A small multi-label audio tagger, trained from scratch: arch conformer, 26041 training examples.
Rows from block 6, named by matrix and row number. Each number is 200 + 20 x the weight over its row's rms, rounded and kept within 0 to 999. All counts start at 0. After the name is the row's rms in percent of the matrix's.
# fc2: first MLP down (model.blocks.6.ff1.fc2.weight, 128x336), inputs 112-223
fc2.60,103,199,222,208,198,220,203,207,231,212,185,203,184,184,195,172,213,179,195,182,211,226,204,200,195,207,217,198,216,200,238,200,171,198,192,226,209,194,218,206,202,208,194,233,204,177,177,184,218,220,209,190,167,179,265,202,196,222,203,175,219,215,221,201,200,212,210,186,193,218,216,213,178,205,179,215,189,188,170,180,210,198,210,199,207,229,180,183,171,203,211,190,231,178,194,205,201,186,242,179,199,221,192,211,151,231,139,171,202,182,229,188,195
fc2.61,099,198,183,193,223,212,190,167,163,227,209,190,199,215,218,186,179,196,199,188,203,188,221,223,196,208,163,185,193,202,185,195,218,190,202,175,209,194,181,183,185,213,191,210,213,205,200,188,200,164,203,233,216,206,164,163,204,171,196,207,181,185,192,208,209,171,191,166,175,194,252,196,213,191,207,193,256,221,184,170,223,177,166,202,221,179,210,207,202,207,189,202,172,201,182,210,224,186,192,202,160,175,178,190,205,157,184,201,202,176,234,148,228
fc2.62,091,178,205,199,206,196,230,205,202,198,248,188,200,223,206,212,255,171,204,212,178,212,237,217,222,218,199,229,200,197,202,188,216,178,175,192,197,184,198,201,168,199,183,225,188,208,218,211,198,194,203,210,227,193,213,180,237,227,204,217,210,200,218,178,184,189,168,176,208,183,208,231,206,222,227,214,196,182,206,202,230,222,172,232,229,201,213,267,189,183,209,186,136,198,224,170,210,188,163,239,217,229,138,203,194,201,187,217,230,197,196,183,184
fc2.63,100,178,234,211,203,195,226,218,211,169,209,187,216,153,205,210,211,189,203,196,210,172,183,210,203,207,192,207,216,183,213,228,172,196,196,221,234,169,216,189,226,205,219,228,197,218,227,215,212,161,192,202,197,210,187,224,193,177,200,172,191,207,222,206,181,180,173,256,172,209,221,244,206,196,209,200,223,178,206,171,200,169,189,191,180,190,178,199,208,205,192,200,175,171,198,215,191,188,175,220,193,208,175,187,177,208,166,222,214,230,225,227,189
fc2.64,104,208,230,212,213,198,195,220,185,240,164,231,191,203,207,169,198,190,197,200,200,199,238,215,219,225,189,190,177,194,215,195,166,216,202,210,178,206,209,200,216,209,212,206,182,196,213,147,203,229,177,192,238,201,206,189,181,217,242,205,211,177,187,170,174,228,226,221,220,218,156,204,187,206,219,193,168,237,199,179,194,247,196,197,192,220,222,181,225,156,204,215,187,203,200,238,186,205,231,184,218,228,182,220,176,234,191,210,209,208,210,207,196
fc2.65,101,225,220,187,189,243,228,191,196,200,198,214,183,198,201,193,186,165,192,188,201,214,205,183,215,193,177,220,194,186,203,187,205,161,167,207,200,234,184,197,228,197,204,166,214,190,201,231,188,211,222,211,174,202,221,212,203,163,196,201,241,170,196,202,188,179,219,208,211,201,144,162,189,193,196,190,191,196,183,194,212,203,202,174,182,174,224,203,209,225,179,208,210,204,207,214,249,174,184,182,190,199,197,201,208,214,218,202,216,197,186,194,176
fc2.66,099,190,182,203,208,198,219,202,212,215,212,196,226,189,211,198,252,226,194,239,199,243,213,238,179,209,223,227,194,197,205,250,200,222,199,225,198,171,193,198,195,173,184,232,228,207,180,198,219,212,202,212,175,218,210,190,199,212,218,191,183,189,187,213,220,217,229,193,209,215,203,175,165,169,169,213,200,225,195,220,212,185,217,176,209,196,192,182,207,163,180,229,192,212,226,203,195,190,176,156,211,223,213,190,200,215,231,201,194,189,205,211,188
fc2.67,102,231,184,221,251,205,167,188,211,179,192,182,197,201,203,204,174,190,176,198,187,214,185,211,214,213,204,211,228,215,192,209,203,193,193,187,221,156,157,179,204,184,198,162,207,215,189,227,213,199,226,171,197,188,216,226,243,194,201,184,198,218,232,194,191,182,221,176,208,168,209,205,202,195,195,208,179,209,221,223,219,216,208,212,169,191,195,227,191,173,205,192,225,214,182,201,209,176,201,197,208,192,186,191,248,176,181,220,209,230,178,203,221
fc2.68,098,207,212,182,202,204,161,169,169,195,205,181,206,213,194,211,197,224,201,225,235,189,181,207,207,197,167,206,191,185,201,193,199,175,210,210,198,174,187,194,215,194,195,168,187,205,178,158,215,202,219,208,260,192,175,179,179,203,197,175,179,194,183,167,206,201,173,219,203,187,197,177,209,185,176,185,199,191,218,208,200,229,185,216,204,208,179,161,208,202,171,210,205,210,172,187,196,224,205,170,194,160,222,234,206,182,209,209,181,190,199,216,176
fc2.69,099,209,190,200,157,201,183,197,213,201,192,188,190,202,218,203,170,228,212,216,177,218,200,198,235,172,224,211,202,199,187,195,179,189,225,226,198,195,181,185,207,199,183,218,160,146,213,172,213,182,197,203,205,194,210,161,233,227,156,237,216,185,194,185,207,189,198,226,205,217,218,198,243,166,168,202,178,228,216,197,185,203,184,212,204,190,210,191,216,246,172,203,154,191,198,208,221,209,205,220,196,195,220,220,189,206,211,212,202,193,171,196,243
fc2.70,103,207,166,209,225,229,230,209,180,197,188,211,251,214,198,207,200,212,211,165,245,210,201,193,215,212,191,194,192,209,205,183,209,213,225,219,201,191,195,190,225,187,236,173,202,229,217,208,190,249,212,183,210,198,237,208,205,216,207,219,208,212,197,208,166,189,182,173,243,168,213,219,198,188,189,198,209,184,174,176,171,201,229,219,184,194,177,186,223,208,184,230,227,182,197,219,201,201,184,220,221,182,176,188,170,203,197,189,183,156,195,184,196
fc2.71,097,193,224,241,230,219,182,210,236,213,211,174,173,197,183,177,183,209,203,180,208,219,201,165,183,213,209,236,185,170,206,210,204,175,158,210,213,226,220,208,204,207,209,193,213,228,159,199,209,216,217,196,199,160,215,216,160,251,221,189,189,228,204,200,196,220,177,190,191,167,203,200,201,229,217,182,231,201,217,184,258,226,211,227,228,186,198,208,184,209,218,195,218,214,195,231,203,191,170,192,199,186,198,198,167,203,228,198,184,205,190,209,234
fc2.72,106,189,225,222,216,206,137,161,229,153,209,195,158,197,217,201,183,200,228,220,221,190,204,192,207,209,204,209,176,207,180,211,232,224,227,207,213,249,223,208,207,198,165,200,183,253,226,171,208,193,167,217,206,198,189,206,228,192,215,207,183,201,174,240,201,209,213,211,191,219,220,226,201,203,225,186,195,203,205,204,182,215,211,192,186,183,206,180,176,195,184,197,201,210,207,176,225,168,182,219,192,200,188,226,182,183,195,226,215,210,190,211,210
fc2.73,108,202,198,196,201,228,185,171,169,193,200,193,212,218,158,206,215,194,182,194,225,204,203,195,221,226,196,203,192,204,202,195,170,220,238,192,245,205,192,226,188,184,185,183,214,189,198,209,203,200,193,193,222,220,188,234,213,196,211,214,175,223,180,148,217,187,212,195,181,202,194,225,168,188,208,192,233,193,199,191,200,244,153,163,146,163,207,210,229,212,231,186,230,182,222,193,199,146,207,225,185,258,195,197,170,215,178,203,203,145,183,206,195
fc2.74,111,212,216,240,193,178,214,208,204,196,206,206,201,195,194,213,224,197,165,210,164,191,210,170,200,202,194,209,189,150,206,193,165,175,207,189,168,215,145,214,223,175,246,211,268,203,192,189,163,181,208,226,166,187,207,202,193,213,181,186,208,204,168,202,203,240,200,202,206,206,216,173,208,184,198,202,176,174,215,171,226,207,221,214,201,238,191,193,193,198,188,198,196,186,182,192,205,161,198,196,227,193,211,180,187,175,180,165,167,226,241,188,207
fc2.75,104,214,244,221,197,213,205,214,224,181,199,191,200,167,168,201,222,202,197,199,175,187,200,178,197,216,219,204,220,212,208,214,190,213,218,207,193,163,224,197,171,187,188,240,250,227,196,219,159,207,211,182,232,226,187,213,185,186,218,239,231,174,205,192,143,207,187,173,210,227,204,219,233,187,186,163,170,208,200,171,226,164,209,179,150,205,206,217,171,212,180,184,211,209,198,171,232,220,169,217,168,201,198,222,203,214,223,204,198,184,204,175,204
fc2.76,098,182,208,185,211,168,173,203,185,202,223,189,202,221,239,197,196,191,231,187,216,174,186,168,160,213,190,215,195,222,191,173,187,173,226,212,233,222,185,169,183,208,179,216,169,192,165,233,213,232,224,230,213,209,220,196,205,208,177,206,193,217,216,193,193,228,195,199,208,213,208,213,218,215,192,204,187,219,211,210,192,189,179,193,176,189,207,222,209,236,188,204,230,232,207,186,208,185,218,195,161,223,228,187,209,175,178,194,208,208,213,189,185
fc2.77,097,216,195,231,199,172,212,198,167,188,202,201,195,198,186,215,190,175,221,218,199,182,206,170,215,153,220,206,216,169,194,208,198,172,209,202,187,191,190,232,174,203,218,192,177,208,236,223,215,223,225,173,192,181,176,168,193,196,217,217,174,193,168,187,188,200,208,191,201,186,209,181,214,218,198,189,212,194,194,194,227,186,241,220,240,214,212,193,176,196,211,165,200,197,219,218,188,216,198,165,198,183,200,171,223,179,175,178,224,182,211,164,184
fc2.78,102,184,205,228,209,216,211,220,209,235,205,213,185,190,160,223,199,223,214,218,184,192,206,213,184,198,179,212,243,191,225,204,166,192,215,212,192,199,191,176,253,173,181,182,173,198,219,252,223,181,181,240,209,177,197,219,223,214,207,204,180,215,201,180,202,233,181,184,200,195,204,223,189,189,193,208,188,200,183,228,211,197,210,181,220,167,171,201,216,215,209,217,224,204,195,209,191,171,217,196,226,225,186,207,184,235,170,184,173,210,200,209,225
fc2.79,105,221,206,165,183,192,191,180,194,184,187,169,186,151,203,167,218,219,200,205,212,234,188,203,222,189,202,196,169,235,202,190,193,192,216,166,194,188,210,197,229,208,209,186,193,189,193,200,245,175,185,211,181,198,200,168,215,227,177,217,179,191,241,177,183,205,177,182,215,202,193,209,159,194,205,191,216,184,160,167,187,199,187,201,204,183,213,240,224,203,208,197,192,215,227,192,190,204,198,169,220,229,174,204,228,213,164,194,174,209,173,200,203
fc2.80,092,209,204,211,182,211,178,179,189,189,208,221,224,204,182,183,199,225,209,198,192,199,197,232,188,208,197,260,206,221,197,203,257,176,266,179,192,198,213,200,187,157,212,184,234,202,229,237,208,210,170,209,204,223,175,189,217,219,221,203,228,155,212,204,203,193,227,211,206,206,169,183,201,181,187,240,190,205,213,171,183,178,216,175,149,198,203,215,199,187,237,208,219,207,185,187,203,190,179,183,199,220,229,207,218,198,224,216,232,203,209,180,156
fc2.81,096,190,198,235,198,199,176,218,209,188,185,212,214,201,216,224,208,188,178,196,242,200,202,181,230,188,186,203,173,206,210,171,243,204,200,212,214,197,198,211,194,190,243,204,173,201,188,197,208,219,174,190,207,246,235,198,181,198,217,253,206,235,219,188,192,194,192,181,189,187,179,191,182,196,247,208,144,233,230,195,219,236,158,177,181,222,203,211,202,218,185,233,191,224,194,225,208,218,200,179,207,204,219,212,199,193,186,211,198,237,181,176,204
fc2.82,102,195,193,210,183,176,191,189,226,204,197,201,188,206,208,193,209,174,175,201,199,204,177,209,180,182,192,197,208,164,222,234,172,161,206,204,208,234,202,203,218,182,189,190,236,181,220,199,186,190,202,177,213,229,170,214,213,184,219,204,168,173,195,208,209,184,202,259,179,211,186,206,170,208,229,204,180,187,173,177,190,224,179,169,200,206,197,185,216,193,194,200,199,194,180,250,221,230,186,181,190,216,202,202,188,215,166,205,207,197,173,193,220
fc2.83,114,202,205,185,199,185,215,215,208,220,246,181,192,184,219,211,240,209,218,185,134,221,220,233,184,174,226,203,200,174,184,219,227,195,195,217,205,156,195,226,187,207,249,223,212,201,222,187,227,180,195,189,217,209,221,202,211,230,197,192,180,194,204,188,190,222,178,220,219,207,196,212,192,222,208,196,184,215,172,243,186,262,188,215,186,194,210,207,177,175,188,186,221,217,216,166,218,198,179,238,199,195,205,194,180,227,167,227,156,183,220,240,215
fc2.84,102,205,227,203,216,201,217,231,220,230,188,165,212,205,179,190,247,183,204,217,173,196,222,234,172,167,193,229,202,222,210,184,223,205,207,190,210,221,203,195,205,208,195,214,179,192,221,182,199,208,172,198,209,194,184,166,190,186,234,218,212,197,224,203,242,215,207,200,182,195,206,251,199,204,237,193,156,187,204,187,204,206,256,177,224,210,208,213,192,187,172,205,202,202,181,184,218,186,191,191,185,195,176,216,185,203,191,197,191,228,203,190,181
fc2.85,098,212,212,184,193,198,189,229,181,234,217,196,179,193,205,213,175,220,202,227,207,189,199,194,172,181,234,208,200,195,180,220,219,249,209,178,191,209,206,204,214,222,188,229,207,161,187,203,153,161,198,185,205,183,214,209,183,207,199,194,226,200,220,218,227,207,189,210,190,196,159,189,170,168,166,188,186,185,207,213,225,206,231,208,196,222,203,208,185,200,193,188,219,220,186,223,207,194,207,177,200,214,202,189,220,173,172,223,183,235,215,184,207
fc2.86,100,214,204,233,168,198,223,206,228,221,184,232,198,202,220,187,182,217,189,208,187,186,230,195,172,216,195,221,225,184,203,235,199,207,188,211,167,195,178,248,215,214,197,182,193,187,203,218,177,206,179,204,160,209,187,147,162,180,222,163,231,202,188,190,185,188,233,224,217,203,212,193,205,178,220,220,199,236,181,218,198,188,185,197,212,200,195,193,213,208,198,184,179,230,183,202,202,187,185,192,225,179,194,209,214,164,216,228,204,233,193,185,210
fc2.87,102,199,176,184,197,194,193,186,222,206,241,175,189,222,199,209,200,186,238,177,218,173,211,224,217,170,187,166,200,189,197,215,172,169,185,211,180,213,189,197,173,146,190,208,210,206,180,214,185,218,177,183,193,198,199,211,217,211,217,177,205,187,195,196,187,208,206,176,196,199,195,208,179,205,204,202,193,205,183,245,210,215,184,202,160,208,178,205,219,228,172,184,223,199,236,208,214,228,219,178,175,204,191,177,224,220,203,176,178,219,148,216,257
fc2.88,097,212,213,195,186,198,199,181,165,222,185,171,202,190,189,184,166,217,210,215,185,174,192,204,219,213,211,196,169,203,204,191,192,226,174,197,215,216,229,229,180,220,204,179,171,220,184,210,234,155,226,157,215,204,217,246,189,189,198,200,178,199,179,179,169,173,221,210,238,201,184,221,190,186,200,212,198,201,199,222,212,179,221,227,203,233,189,164,179,170,224,221,218,197,198,177,229,216,204,215,201,219,208,192,198,211,193,202,214,217,218,179,219
fc2.89,101,206,215,226,188,213,204,213,218,212,203,228,207,167,217,186,207,189,226,189,177,178,169,216,212,188,187,224,214,230,184,207,162,221,198,168,158,197,206,194,169,188,197,198,212,196,202,188,194,161,205,180,207,192,219,179,200,162,195,196,205,242,224,216,194,239,198,195,232,207,202,192,191,236,192,242,214,169,224,179,217,221,221,218,167,186,204,202,224,257,226,209,202,207,186,179,218,201,218,187,215,215,182,195,202,201,204,209,231,219,216,210,207
fc2.90,099,231,203,194,222,167,201,177,177,229,176,190,191,192,200,218,196,232,227,200,211,207,171,199,221,181,172,203,175,247,203,201,190,202,208,201,161,228,165,203,179,148,191,165,170,177,217,206,220,186,198,183,194,198,182,226,167,195,193,211,241,192,210,215,179,192,174,179,213,203,197,199,207,233,190,214,177,180,193,219,253,204,220,204,189,210,181,190,219,148,197,169,199,180,191,207,198,171,220,201,223,180,222,208,176,179,216,183,214,227,202,222,225
fc2.91,096,178,185,221,200,221,209,187,172,211,192,196,190,221,224,191,201,216,190,170,198,214,224,179,219,162,248,214,215,220,178,206,178,189,211,215,199,192,183,231,187,177,215,213,214,219,217,173,167,208,215,172,200,224,209,252,212,212,223,151,187,180,175,205,204,245,181,212,190,196,177,194,216,184,213,201,166,203,180,190,213,169,202,152,210,189,210,168,177,195,217,213,193,197,213,254,204,211,197,190,194,235,166,167,211,217,169,169,222,200,166,219,205
fc2.92,101,205,172,187,220,213,210,210,199,239,225,188,173,194,159,230,195,184,189,182,222,182,198,178,184,172,174,180,187,198,195,191,181,200,224,202,248,195,188,157,209,199,238,215,206,174,191,233,168,182,192,225,208,215,191,206,194,207,188,204,163,249,196,192,173,241,219,195,175,170,190,213,182,172,204,241,205,204,192,228,204,191,184,157,182,218,196,153,230,220,206,178,214,164,199,189,202,222,223,191,208,191,199,213,231,192,211,194,204,229,178,156,220
fc2.93,102,199,201,204,233,183,232,196,186,191,215,182,235,201,208,226,179,174,219,227,204,126,201,199,199,265,177,214,203,216,194,180,206,203,177,178,185,226,201,213,184,162,195,185,203,205,194,212,207,185,221,196,188,208,214,192,201,181,197,220,204,185,214,232,203,168,177,176,186,194,172,193,226,225,196,208,199,210,213,223,241,189,194,225,211,221,172,202,153,161,216,172,209,158,206,179,225,186,203,166,175,216,205,188,195,163,194,189,191,183,231,206,187
fc2.94,098,213,185,180,213,226,188,197,225,200,224,183,249,215,215,175,167,188,213,207,188,151,184,196,218,218,203,195,211,175,206,173,197,215,230,183,201,233,228,237,214,178,238,211,225,191,169,247,218,215,182,206,196,172,199,220,184,205,197,250,211,230,202,164,220,189,202,229,192,206,172,180,212,200,214,244,207,173,229,194,211,213,197,211,224,209,212,199,215,175,198,202,203,205,182,188,209,210,181,206,193,225,212,191,184,188,170,206,217,192,196,182,215
fc2.95,099,204,231,165,212,185,213,227,185,184,226,200,197,151,174,204,250,231,226,198,184,194,208,207,197,181,193,186,194,199,185,210,213,237,216,206,199,208,180,186,184,191,216,159,177,190,186,193,205,214,177,225,219,192,178,210,225,184,176,200,189,233,173,236,196,206,258,226,218,193,206,199,201,183,217,227,205,195,174,203,187,210,193,214,192,188,196,202,198,200,206,201,208,204,182,196,208,200,202,188,197,181,190,190,213,244,212,214,180,212,195,235,195
fc2.96,106,213,208,187,194,208,208,187,248,194,193,207,232,214,181,201,169,221,210,219,195,245,205,234,206,195,186,148,173,189,197,198,189,208,190,184,200,192,185,178,218,233,207,204,237,196,230,178,209,207,190,194,192,203,230,223,167,181,219,191,233,254,174,203,174,222,177,178,205,168,188,203,213,234,177,171,232,183,202,169,194,192,247,166,186,227,226,160,218,179,180,209,197,215,219,163,217,195,212,214,219,210,211,183,257,188,230,199,189,154,199,215,185
fc2.97,094,219,219,231,208,219,214,199,208,209,168,212,195,158,205,197,199,220,211,173,185,185,236,180,194,222,213,224,209,190,216,205,176,190,200,199,232,203,194,204,179,231,216,217,206,193,197,231,235,207,212,183,208,158,194,188,201,183,226,207,235,152,196,202,208,193,196,221,187,222,216,203,184,217,219,221,181,247,214,165,199,177,206,188,206,168,200,218,224,210,189,233,243,234,186,195,208,209,195,200,185,174,192,206,234,219,208,208,181,180,198,178,179
fc2.98,102,239,244,191,226,213,190,217,175,214,147,181,173,219,201,241,211,184,185,177,182,176,215,197,203,178,183,211,200,201,211,168,181,219,205,212,199,217,197,237,210,220,174,213,188,194,143,189,202,211,207,227,231,215,214,198,191,206,204,204,207,201,171,192,198,194,220,232,209,219,210,226,218,204,192,249,196,194,217,184,185,180,195,186,227,170,180,195,171,243,205,228,194,191,167,185,254,188,234,212,196,193,217,168,222,229,241,184,226,215,203,204,210
fc2.99,104,196,210,211,176,193,222,200,228,158,174,195,191,190,188,223,190,215,206,213,187,212,220,211,194,228,221,187,232,162,176,214,222,175,226,186,202,172,175,194,194,203,176,182,192,221,217,198,198,207,223,207,212,198,191,206,185,192,212,206,175,177,210,210,193,206,179,204,228,201,203,220,216,162,173,192,211,167,184,162,170,210,181,185,171,223,190,217,211,235,182,195,204,205,212,241,173,228,177,161,175,187,229,209,181,173,175,213,193,206,178,215,217
fc2.100,101,183,209,197,190,202,195,199,214,183,198,197,186,197,235,197,217,188,191,230,207,191,219,209,195,242,237,183,197,214,227,193,223,212,192,205,184,219,187,199,205,196,186,201,213,224,209,200,209,236,189,175,181,176,233,189,218,203,215,217,208,213,216,204,191,166,215,199,205,178,206,184,201,213,218,212,200,198,218,199,185,228,205,190,221,169,217,177,212,187,193,210,182,220,215,158,181,201,179,208,169,197,191,197,185,204,185,184,208,188,186,178,213
fc2.101,098,200,201,209,231,221,226,208,206,199,209,208,183,204,189,198,203,238,177,226,194,221,225,202,171,178,183,177,176,211,199,174,237,211,188,198,184,233,179,229,195,231,219,200,186,207,176,162,195,205,203,228,187,218,199,205,188,188,183,203,183,179,206,201,219,169,199,207,191,197,225,204,188,198,204,210,194,234,176,222,230,190,195,242,196,179,188,219,210,180,195,226,215,196,219,240,225,212,209,234,253,202,235,210,215,176,191,215,240,212,207,199,194
fc2.102,091,203,195,156,182,162,202,207,203,240,214,213,206,205,193,193,184,234,217,173,209,174,220,171,213,223,189,211,181,178,229,217,238,208,166,198,157,189,220,211,187,186,231,185,198,162,192,171,207,184,185,169,226,193,221,206,231,216,196,214,181,194,203,199,179,216,214,229,197,187,200,194,205,214,185,190,159,185,187,224,234,208,228,179,205,210,180,188,219,219,190,195,184,201,239,231,222,210,183,222,209,192,204,163,186,194,218,184,227,206,212,182,191
fc2.103,105,202,172,204,209,205,182,198,185,165,206,190,189,210,199,207,172,196,186,184,183,188,220,208,228,216,201,207,217,183,175,221,216,236,186,214,197,205,171,201,180,168,217,180,218,165,217,212,190,211,210,216,193,242,197,219,196,174,199,215,155,219,228,203,211,202,222,203,148,247,200,178,213,194,218,194,203,216,191,167,186,185,187,223,178,216,176,202,180,191,208,217,188,175,218,193,204,207,209,201,234,238,209,209,223,221,178,172,201,170,155,237,206
fc2.104,092,210,185,194,184,181,194,176,196,221,187,202,199,201,213,205,165,191,200,197,205,194,233,220,222,200,211,189,208,176,199,232,188,173,252,180,207,219,226,191,188,229,210,199,177,197,193,214,211,237,204,218,212,232,222,219,194,189,199,215,197,221,223,223,181,154,209,237,191,172,217,173,198,194,221,198,187,197,215,226,199,160,164,183,192,171,177,226,201,224,211,207,186,186,228,216,197,203,202,222,203,186,237,198,202,222,230,199,212,229,178,199,181
fc2.105,102,182,210,236,203,196,190,211,190,211,229,211,214,183,215,199,203,196,196,203,182,180,174,157,166,202,214,206,181,196,185,204,233,172,188,196,181,189,182,187,179,222,210,211,188,215,194,214,188,192,210,198,204,176,201,200,167,194,165,235,226,221,181,177,191,219,221,220,220,190,183,242,155,249,195,198,191,230,213,200,215,195,197,198,250,244,204,210,202,235,172,197,186,195,231,200,196,206,167,266,171,193,196,223,217,192,145,194,206,233,234,204,212
fc2.106,101,177,225,191,189,194,193,222,208,214,207,210,208,190,185,215,190,193,208,200,175,235,220,199,194,180,231,237,212,200,237,205,186,195,181,171,225,203,232,191,188,207,217,194,185,188,185,205,193,209,179,173,196,175,142,231,189,202,211,205,194,185,198,194,184,194,233,221,191,179,221,181,214,176,204,176,208,190,202,228,251,186,211,199,211,180,192,165,179,208,170,192,235,204,212,222,245,199,210,201,207,178,206,223,166,207,198,182,189,205,216,208,162
fc2.107,098,180,225,177,188,211,209,158,186,195,207,215,198,216,179,160,222,227,207,213,180,209,201,195,240,227,200,206,191,186,167,172,211,224,180,206,228,174,163,221,178,170,206,230,216,174,198,188,196,199,215,202,197,194,228,197,237,184,213,218,206,169,204,194,208,247,189,233,162,212,206,219,198,185,209,207,137,192,210,186,196,203,196,162,224,181,173,141,208,209,219,205,178,208,182,187,184,200,212,211,192,220,206,210,220,214,211,210,176,178,210,171,216
fc2.108,098,201,185,200,212,215,147,180,200,195,217,171,202,203,195,204,205,202,225,207,227,204,208,201,195,217,197,185,208,203,160,145,202,221,217,210,160,222,208,195,216,200,140,176,204,214,198,209,196,215,199,176,167,198,223,196,192,206,220,204,211,215,210,226,172,209,191,201,210,209,215,209,184,200,176,215,178,207,193,181,196,216,192,193,223,183,175,213,178,174,196,177,214,164,172,192,208,187,203,175,208,184,209,179,193,200,204,179,224,201,188,199,195
fc2.109,103,187,186,213,196,203,198,200,200,204,212,204,193,226,221,207,226,198,200,221,186,214,229,192,230,203,176,198,198,199,230,226,174,201,165,181,183,170,206,207,171,202,220,200,182,187,184,230,224,216,200,204,189,191,222,166,191,230,205,184,221,200,208,234,174,179,166,206,196,189,179,214,187,197,206,196,195,182,181,217,195,224,228,162,176,200,205,199,207,204,209,198,218,200,185,232,199,178,250,239,165,208,200,171,196,205,205,201,205,206,219,198,180
fc2.110,098,237,226,183,222,218,201,187,201,233,226,217,192,225,189,204,202,184,176,197,230,233,169,213,208,193,190,180,212,198,155,188,160,184,188,166,208,212,200,169,217,217,220,214,186,184,220,170,190,237,216,202,193,183,177,198,209,176,202,218,204,207,227,195,217,213,193,175,193,191,192,174,202,198,201,203,197,184,197,212,193,230,191,222,205,176,214,203,219,189,212,180,176,217,184,171,183,180,178,225,203,201,221,234,224,189,199,202,224,191,200,180,209
fc2.111,101,244,178,196,209,237,208,206,205,222,216,234,200,189,198,209,226,211,192,207,215,194,211,194,181,203,226,177,182,200,178,189,211,202,206,197,236,218,179,193,160,236,212,216,179,183,196,207,194,180,199,196,260,210,197,205,225,199,190,216,184,200,204,202,187,210,206,216,182,217,198,192,210,203,226,193,196,181,209,218,191,163,177,220,189,215,192,203,206,222,184,196,177,188,199,198,194,193,198,219,169,216,228,179,193,178,191,166,229,195,186,194,199
fc2.112,101,195,172,206,216,217,199,208,207,205,169,209,236,191,177,168,220,206,206,173,222,181,209,202,183,236,213,202,197,204,212,209,189,194,187,183,210,197,218,193,230,213,218,204,194,236,186,209,232,182,194,204,216,229,173,215,194,193,174,217,209,220,199,218,198,166,201,174,199,198,185,199,206,203,180,225,215,182,230,198,172,158,193,182,169,200,157,200,183,187,164,198,196,248,194,186,192,225,227,239,217,208,205,209,194,166,204,214,193,195,220,214,178
fc2.113,096,165,182,191,170,213,190,168,174,188,188,212,205,232,201,180,206,189,187,229,201,190,209,211,203,197,189,192,203,181,190,189,174,203,210,197,183,177,206,170,213,189,179,179,222,227,196,179,153,195,221,219,149,203,185,204,186,214,217,179,188,178,195,158,196,217,173,178,202,209,179,215,187,173,190,248,207,211,183,171,179,177,202,230,188,238,178,221,187,165,202,220,222,196,159,215,198,238,168,185,219,196,198,196,207,214,201,218,174,192,198,207,183
fc2.114,103,208,198,209,186,226,240,193,228,216,169,224,197,192,214,184,199,210,227,171,190,195,172,201,176,209,156,221,201,198,201,215,187,211,217,189,203,158,211,193,211,189,187,188,236,200,175,177,170,223,221,200,188,194,217,211,209,206,232,192,223,208,200,184,198,195,171,181,206,210,186,224,231,170,257,173,212,233,201,237,204,204,167,194,196,181,158,163,192,215,216,166,195,191,211,197,201,198,180,212,187,196,211,199,214,209,199,216,204,157,176,195,208
fc2.115,098,186,243,211,206,205,188,223,196,232,199,227,197,177,209,214,223,228,181,203,194,217,226,235,221,206,174,226,193,186,190,169,186,225,214,230,197,190,166,184,183,171,173,178,177,192,203,195,176,179,245,219,205,212,196,203,173,163,188,193,174,181,189,189,206,231,209,209,212,182,196,198,196,189,200,192,181,230,157,198,223,191,157,229,221,181,186,178,201,191,209,210,185,212,217,174,167,218,208,201,205,196,186,168,179,232,213,207,206,211,213,181,244
fc2.116,095,173,199,193,200,207,174,246,207,210,209,159,187,170,166,197,183,185,200,197,209,228,227,160,166,197,206,203,197,201,214,192,234,203,189,191,183,216,226,207,190,199,194,240,224,243,210,215,252,212,236,212,188,178,203,218,216,224,194,188,165,208,198,197,187,220,218,145,221,164,192,208,235,192,169,198,215,188,198,180,216,218,221,145,191,160,192,206,199,181,216,181,207,182,178,195,200,199,195,201,199,222,219,220,169,196,222,199,195,213,216,195,221
fc2.117,102,188,205,220,246,183,189,200,196,223,122,194,190,204,208,235,192,211,221,197,193,247,194,204,205,201,179,179,196,219,221,201,210,145,254,215,159,188,247,210,218,190,221,185,215,215,182,200,186,222,208,189,200,197,192,210,220,198,195,213,201,178,208,160,250,233,209,233,219,180,238,210,210,219,197,203,214,200,173,194,224,216,216,218,223,212,159,142,192,197,204,191,177,168,182,174,213,217,225,196,194,235,222,190,197,199,199,209,191,189,244,187,205
fc2.118,101,187,162,201,196,199,185,183,183,163,192,200,176,183,220,236,198,197,204,185,231,181,194,202,165,171,191,191,197,222,207,187,247,222,207,230,227,201,179,183,213,193,167,198,213,208,167,194,179,208,178,184,207,227,223,204,172,176,215,195,197,172,189,204,159,224,176,169,217,225,175,211,192,180,227,190,193,214,162,192,223,234,179,209,206,213,228,211,162,167,196,196,209,153,177,198,193,205,197,197,227,185,218,192,205,195,196,179,220,181,179,171,184
fc2.119,095,188,194,166,207,211,220,191,233,206,223,214,240,195,147,198,186,190,228,244,197,213,189,229,165,229,180,171,188,177,235,191,213,173,197,186,210,222,220,214,211,214,209,185,213,216,204,230,240,191,223,196,219,239,201,193,198,205,202,189,232,200,207,177,222,192,199,222,247,198,182,192,208,207,213,172,225,175,227,213,163,226,221,223,208,192,227,170,207,206,199,169,198,198,198,182,212,191,208,226,177,221,216,206,193,197,185,192,202,192,236,217,191
fc2.120,094,200,206,211,188,205,206,184,194,198,164,179,208,184,201,214,192,189,154,178,183,173,228,193,215,208,194,229,192,209,198,242,193,198,198,233,205,190,186,203,194,215,225,176,175,188,161,213,197,221,211,229,235,200,208,231,195,201,193,181,170,220,207,186,166,205,191,206,214,200,180,219,155,207,174,191,171,166,219,220,218,185,199,179,204,216,161,203,175,214,221,204,176,218,202,178,178,186,225,197,190,219,217,210,218,209,188,170,211,186,231,225,194
fc2.121,102,142,182,167,162,223,176,210,219,204,168,216,176,182,223,203,216,159,193,180,221,205,203,207,216,191,192,201,195,201,175,206,192,206,168,232,215,164,171,206,192,202,246,181,210,232,201,203,194,194,215,187,169,196,197,213,175,186,190,204,192,185,179,215,158,177,215,200,240,198,213,173,221,215,201,212,182,208,181,179,224,183,208,179,197,222,190,188,183,192,195,189,194,205,174,176,204,198,219,208,194,210,236,169,179,182,188,158,209,203,190,240,203